A small masked spectrogram model, trained from scratch.
Training: muon at rate 0.0077, 18500 steps, batches of 128.
Rows from block 2 of the encoder of a small masked spectrogram model, named by matrix and row number. Rows with one number belong to one neuron. Each number is 128 + 24 x the weight over its row's rms, rounded and kept within 0 to 255. All counts start at 0. Numbers have three digits each.
Before each neuron's rows are labels from the 100 clips, of 14976, where the neuron reaches its highest value: "top examples" is what is common among them. Only what is clearly more common there than usual is listed. The data: Morse code for random letters and digits, with fading, noise and interfering tones. In brackets: how many of the 100.
# fc1: MLP up (encoder.blocks.2.mlp.fc1.weight, 1152x384), inputs 192-287
# fc2: MLP down (encoder.blocks.2.mlp.fc2.weight, 384x1152, transposed), outputs 192-287

top examples: interfering tone (100)
fc1.716:126141134082088147117124087150137137079102087168091113136169096132114153135135131107139131145113121085143120148092089141064115124162125118121163142127102114141123161157124126112103129109110107118090109151134117124125131106129091130119141121137112164155119162135146078121137149104106162162
fc2.716:156106153120156088098114102110121127158103113088125094169086112114144127108122096144129119115110146105100133121092116148129134084143142111130144181127133115111152165166118127103147144104128152087124116115131139109147149124149120159104137116140160152120167138103155102117166132143126121124

top examples: pink noise (85); tone: low (82)
fc1.361:143132129174140106135119107142117117134135136073130112106146120140131129172145134102138104168144114142146120160164142157083162118170133137141120135104128120113070148176126154141119136105129083141159107101108140167126143150112084143167113111130109114131138120131127158138133105102136124144
fc2.361:170141187094121099123079155115140075126155105134126139107127150112176126141159135116081152144161124144078117163139156141114131134140142157142126110147092159135142188135130165142165112091067129106084126130165151131158104087136154100130135090160161102156132121109095117087139116131082149151

top examples: white noise (77); tone: high (71)
fc1.100:126123166165172123082129166115126165135127123145123143161160091143128131103094123113158144122111128140164077116134119120101134096114130099125129098116118150158203101108154132143111122120152097145116141103136139137140172095123122113132151103179119137156115080124155164128093124121163070114
fc2.100:114135139157094107081146149123129101157151140122121113168115131120129126134096139135120084126142155134087170122157151153153142169097099184122104173117128108143102121160131149128129133121151094128140143098094150115111091078137165136156089200108157119177175149124145079174147150102141162124

top examples: white noise (45)
fc1.534:136137133146146133153094068126179149147110102163125145139121134141113104141106118168087183121088116130148122109163158180145157131103163107135158089111121118098177127063134141137134128103133103113146136129124132108140173126124101147074165162117139106153123087129131093133138059128108102123
fc2.534:154156092126122123056150147128098101141121137102112144094154163101149167114104145128139141126117158136121176095155152141145127137148136096120081115112138147093119129140137126156078140116110142145134106123159131176104128148117148150138120159092143157148121127170132137142153094117157172113

top examples: tone: low (72); rumble (53); clipping (39)
fc1.186:084122131112163129121115131098149098107091091087084114121119056129111145149146141105096133140147132168115082127143114173140115117100151163099097104121106126084137096116173164116128112120109147122117112180143113123122140143120164139124143136131174117134134119141134125111122113119147118126
fc2.186:129119132147151075144149121116167127116101114126129077130110086138114148147140123148126106137124095139173145117144115120132162125106117104119134107114129116164119166104104171138156082135143166156128134133163136122086167121107172150159127075122179137099123093135097159165164100122155154081

top examples: speed: fast (72)
fc1.36:126111145103150097132107156186076119121129095153121161153090156124125119135161111122103118105106126132129118134140122102144124144151092145103118084126149128105090130102143143147103142148107174147100124112133111124133143150076151122116144102130091089137098097127128130151122088122124140129
fc2.36:143123134137102114131109097193177149108130102065128105138138111115099129125119159172190107171120115148101101081111116139107140089103129131154103132096127121097096145106151128161137111116106089146191120120150107080094154092166139126126090175119146103144159163151145155115131153139136155144

top examples: speed: fast (92)
fc1.456:136159095086133103155079154107164132137099118101138133140100143128133117138137106139128179161163116104100126115165140112133139095129150129154129160099128158141158124156115146149134137134130156136125124130138113117162144137122082153128144134134098137119116160128137186122113113114143104135
fc2.456:133102103102150091131137113138137124125120151153160165115115129144121097123157162142156155119081124140133132133160127121128114139161132136128142128114115131127143114110118165126125141137133113134113102124110133103112135160089116124164136090148160114150116151144143120127152085131105085135

top examples: reverberation (81); tone: high (81); mains hum (60)
fc1.224:183165139115159144157170147125152135141134166130135115130146126130124112111125149119122134137136136122119120078114146100175073144121120072135108149167110073139135136119132149150135109155104169094185109121131117094140155144136149118160131133121110122163135106148149125140118154116119114104
fc2.224:155120160111136127134128175166159108140124097121129147159102120154132131122183139118106143145130105090143146123132161116127144140092114142112125152126122146140112140193121127114107104148083158141141109124144164129139167155101132126118154129167130101123113116101157098127118128140120124123

top examples: reverberation (57); mains hum (44)
fc1.642:126110115159121164142128140092159129102137143114105095110128113132124118105134133150102152124151143094164148093121148093138104130094115084122092107126087120121173097177123140099101107130116127115147101086131122133099113126132134130144143171117161128113129132159087170163127150156119131126
fc2.642:106049135120116093106095128131146144130127084136121157089136079128114157133137077095124149162142128109088116113110179166113105151138136157141160123073168134129137135105136147156141112139157097103141133170148124135129169127149110119100133142129115108144153095093173139100166097149139149119

top examples: tone: middle (96); white noise (73)
fc1.521:125126119078129107134143168198136109098141127137123112174136064122108142140126133115100120129130149143117114090125122144147132114065132125093084128118096150139124096154146127120123124163104137117112159135091174125077112126099192155073103161136135200151138180160096131112109153147113089128
fc2.521:115144156148125109093118099102107102140128108067159094145127120157136167137098123137115160134151119150111102124109157123097109109172074136147127159098111124108088145106093139129120148130140121143134142097134129151155136080205143145144139164126144141139174131122056085131162153116125145114

top examples: rumble (82); thin (high-pass) (53)
fc1.395:158125112139144154128121154089151175101115127090135091133131131119093099123150128076117143107109140120136149133161126157117144119098102100137151113127150140144129099134124124100185111119147118123152103108165150141158122101108078099120137125090149137160130109123150108162100158129122102133
fc2.395:106113130104120106149113152122127061138124209096102175103109120128112155153136168169110133147138139157112110145118145140130151127141094136162138095124142087160132121116139115165108142138131140172123097099102136136145170104128112106128134153123108101165129141113123131172114054111106160136

top examples: rumble (83); tone: high (66); thin (high-pass) (28)
fc1.457:134095077165128085102158110141115153178127159115109086104082141136069127126116132087149145084141158152102086186145153165118117123158109146114106154112110160166148090115105097100119124152120153157106105105115085156113143150095082114121132125171089096093103133157118113135147142134129139122
fc2.457:118166146160126138187100143123159139123152121166132107092101176137127149157133141168159109158165142153174139099081128095137175177121113159107157133106120104129136096151115143166152074122126100143125155138124130113142085114136134124160155158153130107150090112097119090125096144078127124126

top examples: white noise (65); clipping (57)
fc1.88:163132151098121122122113161108148147126130114089145135130080133153126150142105129139130096116118154090116099096129136144138163122123152121123139167156134171126154164143119128163138105112140120137135153167146092128130136155163151149112178109124113168139118122155090122171148162122197120117
fc2.88:123140129126102131157142129121105159144162147104061126107136100157150120118122108155114152138166118133133107094098165126097116123094124141174140112112167149112150134134149154105114164115133126139111117132131171177140165141127125086119133155079072117132145156108147129114146100130134116112

top examples: rumble (80)
fc1.213:073105118123100155129142138116101172147110115121130109141113139149102130131087110115124140101130102148147132123146119112091110148109088159087149140097135101106148111123096086140158130106101120108141121105114141153088127132095065119099132135113121148096075147120113146108134128149110117107
fc2.213:170171108136119107148179115125101100116113158135109120140149109120143144157100158116119177156169129083095122154072109136071155096112130151174148127136098156127115125163127175117119097089121120134128127141144153128140109083158104134101109182157118136125149119144121108124125114066119099071

top examples: thin (high-pass) (88); tone: high (78); white noise (40)
fc1.763:159126160131141132137105141158091096139128151079126125122182134111129110154172149110090092149139128097100115117168145117169134077165157113151080103105102141107098118090117118130112125128103120112098162137097101106102134136144137089143147123119101114105128165082111090123115102098112119160
fc2.763:127122125109147110147131143173122098159134144118107146096126085135105079146094143132111148130108139097046129108097137124125106107111129106120163163128167139093139164146119152105149120105152136152111096101114128129186153133129128122153165125101139159145142080104160163117123099126132085116

top examples: tone: middle (88); pink noise (46); white noise (41)
fc1.103:116114106124144133091139163174137153119121141153078124113137072107117156144145101111150169121131144122121112107120138137155142131104111128144134140075109182110106143095147155151085112135132154152123120133135140137156133148100151100129132100164110121160082095161119161083108137166150127116
fc2.103:131120171115150091111095160105150163093159150130129148143115139137147118157156125122122174105117117108125147157154137117116125110091124092117177134155134126158156096134134122152155104114110108087112101119130164111147140105143164121090077181127149139120141094125093146154132159132106144118

top examples: muffled (low-pass) (46)
fc1.585:075106130138133090158145094090106112127143124154124100200134158096132084179133092151088150149107129118173135120101122118154152099110094139115133127102146107123121109093133159117143131114111134144071125153105143118142116065133117111147100090143101130120129116129104162106139106136122153146
fc2.585:135159121114160141120126094125132167114100119108128118114131089112126144108105151163130078120110135087087149131114134114122117140156149145158145058113078128155135159186117108172093133132111139118112118137099071120075131173134099103132133155163123109128152164104111098111112149100168192096

top examples: rumble (100); tone: high (79)
fc1.70:092095082118111113078114110145123096161136151130148062112089165105127167144152097134134172101161148133103106162167103118112150101122086094112127120113119108157152113140076110142126133124159130142129096124083106129169141149127085093137184103141133122121139133130118123112140162123120131115
fc2.70:135129127148109140121124134125142151131141129135116151121145156163112158134163128155155117149124136107173108124080138138118138130150093164124146137151101124138093105120072112188138075142094104120145167148137127123147108124096152147157089147119137111164122122112124144134136121102140139120

top examples: interfering tone (100); white noise (93)
fc1.231:095147118131105119166120139170127140150150098074153183123102153111081138139081112135126136135121130108158167101133103105070116131116102127109106160113139107087111082118112118129155103110150129103091143126133148136119132151108168104134159112146131136146159132139162137086105147164135096153
fc2.231:142104142121105133112154150136113131130123103150146128134131158165120124097116121110119125101141114103128131103111133143152089155107139160163151131169102126113084139144142143133166119138152128070128129161127151144119130139117105146135122153133139101145116154133106124123099112061130147102

top examples: white noise (79); thin (high-pass) (32); clipping (27)
fc1.312:175095137129165144187121149136119125115154101098127133077157144174122106171145124116128152132098113115102124132109116078150146170131121130159112144123146121144111146098056113145123088141150121111154086114123152135115090164139118110127146104109089144132115169101092100111135150167121137153
fc2.312:149123113140102092149147138143099153146179109132109136114115112151133138169095155124129083124085124131131161200113119147065133121128109115139150140137125101140090134127152118103124133139135111114115171097103118112099147114086120128121134120141132138114144150113158101115153127149158106153

top examples: muffled (low-pass) (59); rumble (55); clipping (53); mains hum (44)
fc1.760:113112177155156156156096105149120135129155141115167123114135144169141100147155130121151151149099150111156130077101100120111149121095137144105171147082150099171131126137094144073141124127106137132146132149129130148140123162100058161159124143122142123100148091103128141159167105087125109150
fc2.760:162120135184099133115068109133143081160157118155149089109122118111175129137133190143152131125115159130084105099154109119118116120168134143111122136140132150137125127152102151110106121125100134120112114181136106106133143145178160100138150129144110175139126071144086109152166164138091099112

top examples: white noise (100); tone: low (67); clipping (32)
fc1.552:150103120122120115101121089123143143105119145099135135133087142115120118181106114120127094118138134139142109129156131100127131163113195073106120158145104124155173091112089166136104163179153184129123159125146125109142136140094123109120126137183119134122118102150150155145150119168107108083
fc2.552:144132141143115121206132127111137100132102104099078121184088134094122143107108127169108136152106132161127126165115081143106092134113107195142112124129116140127152148143137137090151107134125100160083116154134104123084132148153133116101128143091155118109098148089131135137128095118120082156

top examples: tone: low (87)
fc1.662:118113117084157160140127136123135116095124116149158146117105076131080158174111106131114151168160145112163129147154165128118150110132110100131146125152129137100141146100078114106116149137123137076186115129137127133151088138083139098128175112115136083122119134123136105066122152146158115156
fc2.662:162080168131135103111090144103146110115139110131144109108145132190130165110125129130157120139141105163121158166129139157165173106165125118128110143132112135174102130138154123104135102111126138113118139069135177124150169124134102124108119131138136174143135149126112130151102154135130148139

top examples: rumble (100); interfering tone (90)
fc1.747:055138136116137141152113118111178133077128132116080162101108177145090147128100144150151165111152119135155158123158119138103112135160138127135077127122091116149164120100128148144158120129107119109160142116147120118149081122135102162153169124117133141133104142154135150077110106142106115134
fc2.747:116091124128141149125085136074097168112135095125080124164125099088189175121149160143135133160176171115161117148113120082140114118159158109094121132154160155134131112128098138158141114147133158130088102072132137133124159106145150120150131167111134143123118143159096140104086101101120119116

top examples: muffled (low-pass) (100); pink noise (64)
fc1.717:129156187147094135137138092123135144153123081142122109131104124117143099133138099165159124127104117114085098103126130130153122131143172155146112142076148105104192133170101128158163114150128115112128143154160125137132130137141125113180142112082121110153146081129150151129161145104117127144
fc2.717:102147100123146139115096076157106065128104140130141095118116102137144096144151148106122122117172160146137094128093102155149121143107156136133152142125095143144145105145127138141123109125145127098155124155168128122124113105155130106119127129154144148146137150138116121099139140158116126111

top examples: tone: middle (98); white noise (53); pink noise (47)
fc1.1:117141141080156161129083132137097100098118139132150145138148092151081128113115177114157128094100109104121108140171155118124114129148118109139082144126147163143129185110136138136134136116135130125118163105153142109106158142150108125122128162106129176111092131121149154147112132154208116110
fc2.1:134126115108160127141116113053107139155131105122110140130100119104148094115161136132085157152142139119081106133098120176123113107099125116123126092125159138141116150121156122102148145142122088126139139155159138135118091166148104122110123134146110154122177104130111136096170155142127121183

top examples: clipping (78); mains hum (44)
fc1.635:182111102145153192178089160123133136150170128174109132090122162129148155100098126133112090159125151149145128109105130150103114144136136141151113135160136120146124121126154122136098137133122149122139140146131124096148168164101151135110108141094147120125123129144127134151195143157117150143
fc2.635:142111165159114101127119199103105166125124145158127151165138065126117123129126163105175108107120135096160112116119135090105096130139087089092165174105102148153162128169141115105103116152103098138144132151090110097143112119137125128173140149119150127138131095105127133108126137115077079125

top examples: thin (high-pass) (91); white noise (64)
fc1.427:158114124141111155113127095119109105141126125111111124138174120157108104134132134132129123161106137146095083162160135126143135076104138126139081108103120107088121166117094145117139079119154133149147144156102113093092079131091135122160142103119111146092136142095111132123136108092135122149
fc2.427:159130122145178103157134173102124119148142134128130150107151175123174119132098133158121152100109119104122108164112127126157152106098115089159134162106168127119123170154113143129128161098198117159144083125144133103151154124094105143187099125134158124116130073135186126168116153107150113114

top examples: reverberation (89)
fc1.432:121100135123142131066136149145133164121096127080117135145150091164129153093121144142132125156122135084154119154133103098160103099133137158150114145119130103145177156139134152144116110145126139138130140080138129114168128152096127149134150086127134117110102102094164157150118141133118109128
fc2.432:124129111129103155112134212124128124136135137153123089120106155159125095159151146099169103104177095147160119130113103146122146092134138111131128114137110122139159129153112143114105108124122164138158092082164172111134122100137113103152152101156043153111165108129128085138069127134105146107

top examples: tone: low (100); speed: fast (79); white noise (62)
fc1.596:172145119093110108120100135094095157136121124089122177092152105105130105173118103084116129119101138124129172129128070114132077113099149127139103121068114103114129105107142096117143142126105176130165160181126116157127152096079137123104114121155089125117154125152067120146094125131105159098
fc2.596:109159159157141164131149089133119177112118135170121101160112133113128165138151108121129159092149162139132105138154100156155155117153128123129099096108111142131142144112100159141117140137145079139114090098127115074129140160096057114111144104091104096125081114102158096122067138134153102137

top examples: muffled (low-pass) (62); rumble (61); reverberation (46)
fc1.729:151163105136116110131127124161115123124095208115111108154094164183107142116145150148145127179179170113144091176141111138102097077136141138091129179099123128170107138102122093100130161085191095144151136143131158099146120151073105098105106134135153128106114151100136129168095132140082157064
fc2.729:132140161177133114131119124156112124069141094153153114109189165152084120142132143124105143128131117128143155160150100160116088193116125141115100151179098096107109121155157154143131102158152157128114116146127128145105096118146148177082117106149152153131121130107118159104108131124154117135

top examples: tone: middle (99); white noise (80)
fc1.589:162152061096106129091144165140157127142100217128114114144123137137145095111105139106139104135158139083106104090105107131137133141090102118158110158128146149144171149133134162090092110130138180148126147124164135187101111120128130141108106155156153128114132112106114146123116130119175113143
fc2.589:168101140100089091136141101139099170156099169144128116134115105094122144131136120089129136122177135124139147158133113127153137153167119110107123137125129133092122141097148145131150131098132111133190126106128160123122082114145106155167118146126087085125120092123125114164140117124141156135

top examples: clipping (99)
fc1.62:128126121088113137130106135055120140131129102128144171116105152088068129145131145140159116093095101159109114118113169115111146127175146114137078107155104137123134124171128124141148162132087132160162158141115136104128135158098183106107102135122131173153118088120091105132165123148117131100
fc2.62:110102132144111127150119144078149134113167102132147175156085131091087120122164118079148159131067131155131122167135135106118115125126135147121120121138116123126118130142152107122112179125121122089156107123113170171145136143082126129179121100111129140086118090118181093130141131160138153117

top examples: clipping (52)
fc1.375:118142101141101106138113086109149138137120070117104149181130154086139112153106125138099136119125143132121127157113153138072151107142096099143147114153112131125090108139106133149158119142101128096150126163120163159089112144152146115113144084123130136120107154087139102126129121102143151126
fc2.375:099138127086166121158132078129122135142144139136197116105132149117076136139107156133130158071099119144154125222125120071084120125096117133112110115158140084134121105139131168159139133116074126098133155130118137082139121124151171082180130108140165151140128101153151137072154133132124101107

top examples: reverberation (60)
fc1.531:103109099113135110098137104145135110118189075129135101163154103113158151145113126125101138164101145078111117115119101130154091109153160134113175098139138154178117101142113108192135089110108108110135113104115143136102149111097152128110125111120119119158102098120147130120112109128136111148
fc2.531:130125150161163123133102121140119156079112138172158120097161139185136143094123076135132156126137118095168097153090122100132166156127113128111115117086123065124120177144192104099102129083124174145126095124122118114137136139119099100104133122112124107140162107108132102138135129119107128096

top examples: thin (high-pass) (92); white noise (70)
fc1.194:092130127132168140123125114131102094145119157193111141125072128195157095136146134123121113153110151134140124122099166143125130124112137092101126075125151122136118095120107092161159138173160129116114099154076129131111138090142104127131123142126097128167103171134107178101137123129106143126
fc2.194:103149105116103107151110178159121147136109079100157120137130117109090149115167132147115125141139134122123149134153106123156147153115138152150132142147153096132128173122162139141127140116105130119106150180182142175160118137107110122089158136112103144135125160155119134090108172134094129137

top examples: tone: high (73); clipping (26)
fc1.482:109119144100165112166137113149170083118159125116093141125122127120126088085163087113133147120102116117119146108109120139116174136143138112110150127112120129086081096134104135159182145102159132156104165133119114125187130126142118170134094121131206117160149144118098099160153118151134116094
fc2.482:110110138117130124165109131133093117096122099162160141127092139113171126123123107122094112114105162103132143130130108130125113141118155103122153159106148135159126130151125103124143113139130132088129066109139149135134101160134106082138173158102108200155154130153079134159091137108131098068

top examples: interfering tone (61); clipping (33)
fc1.615:154134123143135110139107095131101162106120123176124129147115166122166103137121076124084141162101115128137168131119149126105113124119107154130144144071073153138088103099157138126133108161095116074138136152134101164151132133124169135095111122118187121127110158141101121104156117126145142143
fc2.615:111141132105107106187093121182187125122142138111138116103138123129147116098138175151159186123084139141136144156156116099130112150160135111151113165134145119128146127117136154164139128100184115126197138142161126099139129123161118169144138093140134164119159115122110115104093152120140092110

top examples: speed: fast (98)
fc1.571:122119116094106154108089124146140110090143127112089158108099120160126098129089096146143135137151115130132127100194094106109166102149112126152125131124117126148137123121124127118135104114145118091112111134137166088117109145123144128147132119134066096130111120128166167170106115148111128151
fc2.571:166075182152155098111137164121149088143115072127123146071097101115154100109150147134093133128136114133136127110156139143155166129171143104109179105182161154144130127083119161132127122145122090145104109121099111126118123128151151113112159092146173059136105163104114169170097095136141104137

top examples: rumble (84)
fc1.345:162129105132139129115110092118092127103115141153135124113112136089161145065124129100162139146125101184132156127124128140190146133122101124101111119126154096097139114143131134158150161166144119127115128153085106112138122114105141107124155179107145108131118121151157126146133157086135139129
fc2.345:092140197078110114106148156125142145122146122134133136139115158111168123121109123115086118155085122122111114144140142149115154123112171136098156147156161105173143090112138118084088102096113110154170097129154107152144102095154123172115163138112086138156103158136097089108113128124156138116

top examples: mains hum (55)
fc1.484:148128139136104113100130163125144107151112126118100153102120155117162128081128156171095099125094158114104158171206148126089101138120128143156122094130122103129114131101142113070104130118125136165139150129148122166102110113148112159108082140126103178127117194124160136116121118120139150157
fc2.484:146123131154121152145115136144109148155150151149145140198127076123160118125139107138135099164092150092118105145061120140163164133136124097113082150157121121155155139115137146139122102118128151127104158139132103096105136130150110142143106139115130119162153121116155139158141185093099159158

top examples: tone: high (100); pink noise (59)
fc1.313:190134141135071134125119137095154106116093147072143132053107128140171168206113137125129122158144112108143144144152118150132110143151120119126122148150132123138160070112134099134099131083143081141123141144082121119122103102156124124118123131154138177104122148134121080151137160131110118130
fc2.313:123145128080135162154143083113136112117118150115085135085118151122126123149164105108109129161143107096072110131159084132143105126195124128188115114104147132149088112118123115120135161137123175126134123103098145136155108108138140150086091192136107123099130182102138121137176114125105124132

top examples: speed: fast (66); interfering tone (60); mains hum (53)
fc1.623:097129132069171137124208124131142132141156104096119135174144141150147105128146107173111134143082144104126108119099106137145181112182127132131136127069129106138137149145138082117113095070159116121142123121126157111124109112113150107109149146176098149126077099114122148169125131114134152146
fc2.623:103146159129114090109073091133157147136153117206154167152140163098129126144145135122159129118123131133095100105083124089093155142141077124126146132176163134143107131160122172091103166129148132116109103118118158142165138102109154109148105119136116112154146143154170089105099127115138144155

top examples: tone: high (84); thin (high-pass) (29)
fc1.321:106147117105172099139155154138130146107107139111149127138118121090172157153145138136137120093129095095153116105129109147148125153125140156137086101098142127120151171150131111092184131122173085111139079119113117146103164137136137158092124149096113126150134140137170102126145145154129119150
fc2.321:154107141114129159098129122140093161176149098122120117148131139100106135144139152100134121165136130134155117168114152111083108161092145153130087159134116140133145129095104128160143122139153102098141131097122091140127125132139085118157133147156132135134123109113073189115158127115150135105

top examples: pink noise (50)
fc1.379:148123119140133106178101138115144106125119127136129111123104112115090096173128152136158143092138135159107127101137137161125098137127141132134110119160101139144094162097156109146125139103080145146101108115119133104139149130156099136143150118096100135084133127125120131173110134115110138144
fc2.379:161129096117118124091137101145089114130115144133153142092136146105164108123189127116106123124139147110126112122140145134187136116136156102112130136114140081110104122120138127207110128153130100132113115093115093175101145138106123164125168147148160184141121081112113112147123124157161157137

top examples: thin (high-pass) (96)
fc1.741:166169104133120122112164093103156128105117076150137130166226097139128125137149137144122097110151149166130171121127106144136098172139142123095139081114134150169150135105110114142100142115141121131101174127158125137160131130159140124110165123147096123114128162097103123140075154143124141112
fc2.741:157140147159135174120137096141127134119093128077129112167063115122144105129123133105102119139127076120148084112114144113141093140117142080107137140177093148163121149108104104180129146141097101139165124103135123162118110086121105119160110110167168130109127117104102175110109142145118166123

top examples: tone: low (67)
fc1.553:116125101152112110117136124136123122128127136089150113101115140189103131116152118159099143116113089126097131125136114113136132128163122124161140113201139141123118122091143158134113117123084107116165130162139133149141116134121139172174140117172148109160104121104109091136102152149122097091
fc2.553:124112148154142122129090078154133170135146107139126098140104181121133157165070164137145117151165138109110144159099121124123113112122098108144145138150130125141104164105145138142160116114116148111128114166135120141135090153134129114100152156140139123145119108103097150102126134133167142100

top examples: reverberation (75); interfering tone (65); mains hum (51); muffled (low-pass) (29)
fc1.463:133121090054170123100108105201136078115128090078113118118121112118188150133120141132114173118109088109190103131165153180132115109152136081095178140125130096162117149176105108174119103141108141127095121138105138152135127096112140148099104177115155115137132103162097123159121145141117174140
fc2.463:178127133106181136102180150122172134130158144107153127183090080140144111147121123161114138095137128107122151122110134117167118105135118123160118149119144128116121181157142122134134146099139117079113135134160134140096160074151128121131102095128182063112117110108176113119127118114122122125

top examples: mains hum (73); clipping (64)
fc1.371:169162138136151156131132158124078175152130164136135148129092062145153162146148100131128181138113128188127151100096156148132133127090131127151152132113122133160154152103108129144108127072113125131106155167092109131127124095117116127127139129133124141104117085176156126133098114123182126123
fc2.371:134134152159096136119140146113188133114105114126151112136152202118125069144126221114132138107113083126106145093166115107089098121086085085148098115111109098158135113165121164103195078165158127134094131084151131083175098128104119137109130153101113109091120104136111144141111165128132152148

top examples: white noise (71); clipping (39)
fc1.322:140124123154131121115116135119132143141183130144155124133170114136147118104119062108099056130116116163116106094142132163134091153113113105106110116141151090135141112135130153117160154132147133110092141151115147120143132142154162125143135138119119140135138122081139154101153123129091103094
fc2.322:108155123167140149077107156100145145150117171110135134132075148150155131141130082137155130157110139147162121093163114060173115137108129111107160111110106128114144168101110127125145134093154135148133085136141104106134126134140104121138142122117147142123163132103097160114155076132105131153

top examples: tone: low (84); speed: fast (82); mains hum (45); thin (high-pass) (43)
fc1.611:155190153132118152105134139126115104108161128129158136105141145127130138120150116143150157128147150072156130186097126112129141167141091192147129062125115155138138157096156104079092084134127157151092112166112102122161122112131119093151121106097130100137114101135102121099111202134131085146
fc2.611:128112140160147132093126158123140160141117095134126111114126082131135109094157131136114092128172110155118109109143089133122137137111143158114164140144098119134134098153103104115139121106119171085092117116143172078110098128127118174074129110142091174074153137122140163124117137135104108127

top examples: clipping (57)
fc1.682:150139103158117110068122140121121125080114158127163146155118124101111154169098122129133103136149130078143127086168098124132116052183124136154129090102125151155091129178145121094134131111105125143117151116184148133147108127110164133091137113150142118125123105165119133138113130126130095111
fc2.682:164136127193133151116085112117123160161154163125087140118150161114150146085127094115158143133140113129130110155159157129168082146094154170104132131158084132096106170110115152085143123151157123136159178155139133121132121121135113138149116147083145108115121116060099112148094104158130142114

top examples: thin (high-pass) (53)
fc1.677:142152082155064155130107131144100105138128130148123121155106174125130134103143107113142104174141159142113124165105128133085121109112086177135114095121132150074139150110121107108137090116150150130152138106143146124135064092153099124143144113130107139104141129134158137115128106123152086085
fc2.677:147125134119154115127131128124177159119161149146177128159138122115123104170142099106151153101114064126089126101125134132132150115156115113160103122118110170147122157169120150086154154170123094163111160159113129132157112120114087106104171136132137098167162148134147133127154115126170152097

top examples: thin (high-pass) (39)
fc1.766:079104124182092126121128123151118140126127133076131150156108099130087159098149106125160141124127103087161152120152105138190144118148082117094142133109132152096141094102112122177080145149094138120114088102157062148155155104101145157134162095133136088153138130159122139145131138143148151113
fc2.766:109133118114147164139110097111167100139112148125138114123125113102121126126106143103113186098128157110143154129120099100153167178079181145127162114108146121110101130147135087092136110109144131083163161137157148091124136129138151137151151107149090130133148117103116152133133142100152139124

top examples: speed: fast (77); clipping (60)
fc1.755:079157144088125156182183140091138160126117114089153157104139112133145143136135163137122139166088160158133111121119108102108161146100080133149153111129117092119139123106124115146153133167136123151111102140148089178085152119114122119104154118169077106121075139158110117135166109112185151116
fc2.755:119154113124143082138105145130121148091121144136136134120193156118130137167163142127112117116095161141110109124122145175132173081125112129115127119110158132116131133131104133158129129132179117096154111090172144128178151127110142136119152168120111135153096102099112108177107083090125120126

top examples: tone: middle (99); white noise (50); pink noise (45)
fc1.251:118152096089070147129141088137170130118101169091127120168146114124137064090143183161144132076173086138128112100088154111155171130105089112154138108122124157143156128114147111070062132139136125145127142082129158156095137130152118091092127109131136132139087114103146113121144117123128143140
fc2.251:138160080081141077090120107150121109127105122128132073110123114101059100145121097133133134152149124178114163115130147110122134171135095127137117137120116143110147149079112111159133115151130127140180131107150109153121144102151116140117117134159117124136099090109117119152153145111166116117

top examples: tone: high (95); white noise (41)
fc1.94:093101147130138146101107122111147145110106136101140126106108116155143125152096128124094127103121094132161125147141118174137081110116117127133115164108106149107096101156153088158143106105144129124161142120123158124136150138120151127128156084146098186185095127128123110152101119096136136131
fc2.94:166154162138116104157114161147185132114162164129139113113097102117133102157158083116131137164132121122168140141167063109142154158119121141129138174096166147114131171102117153123139128121140116115132109172111187135121153115129121134107129148100103150087113115159120130147113156135122111081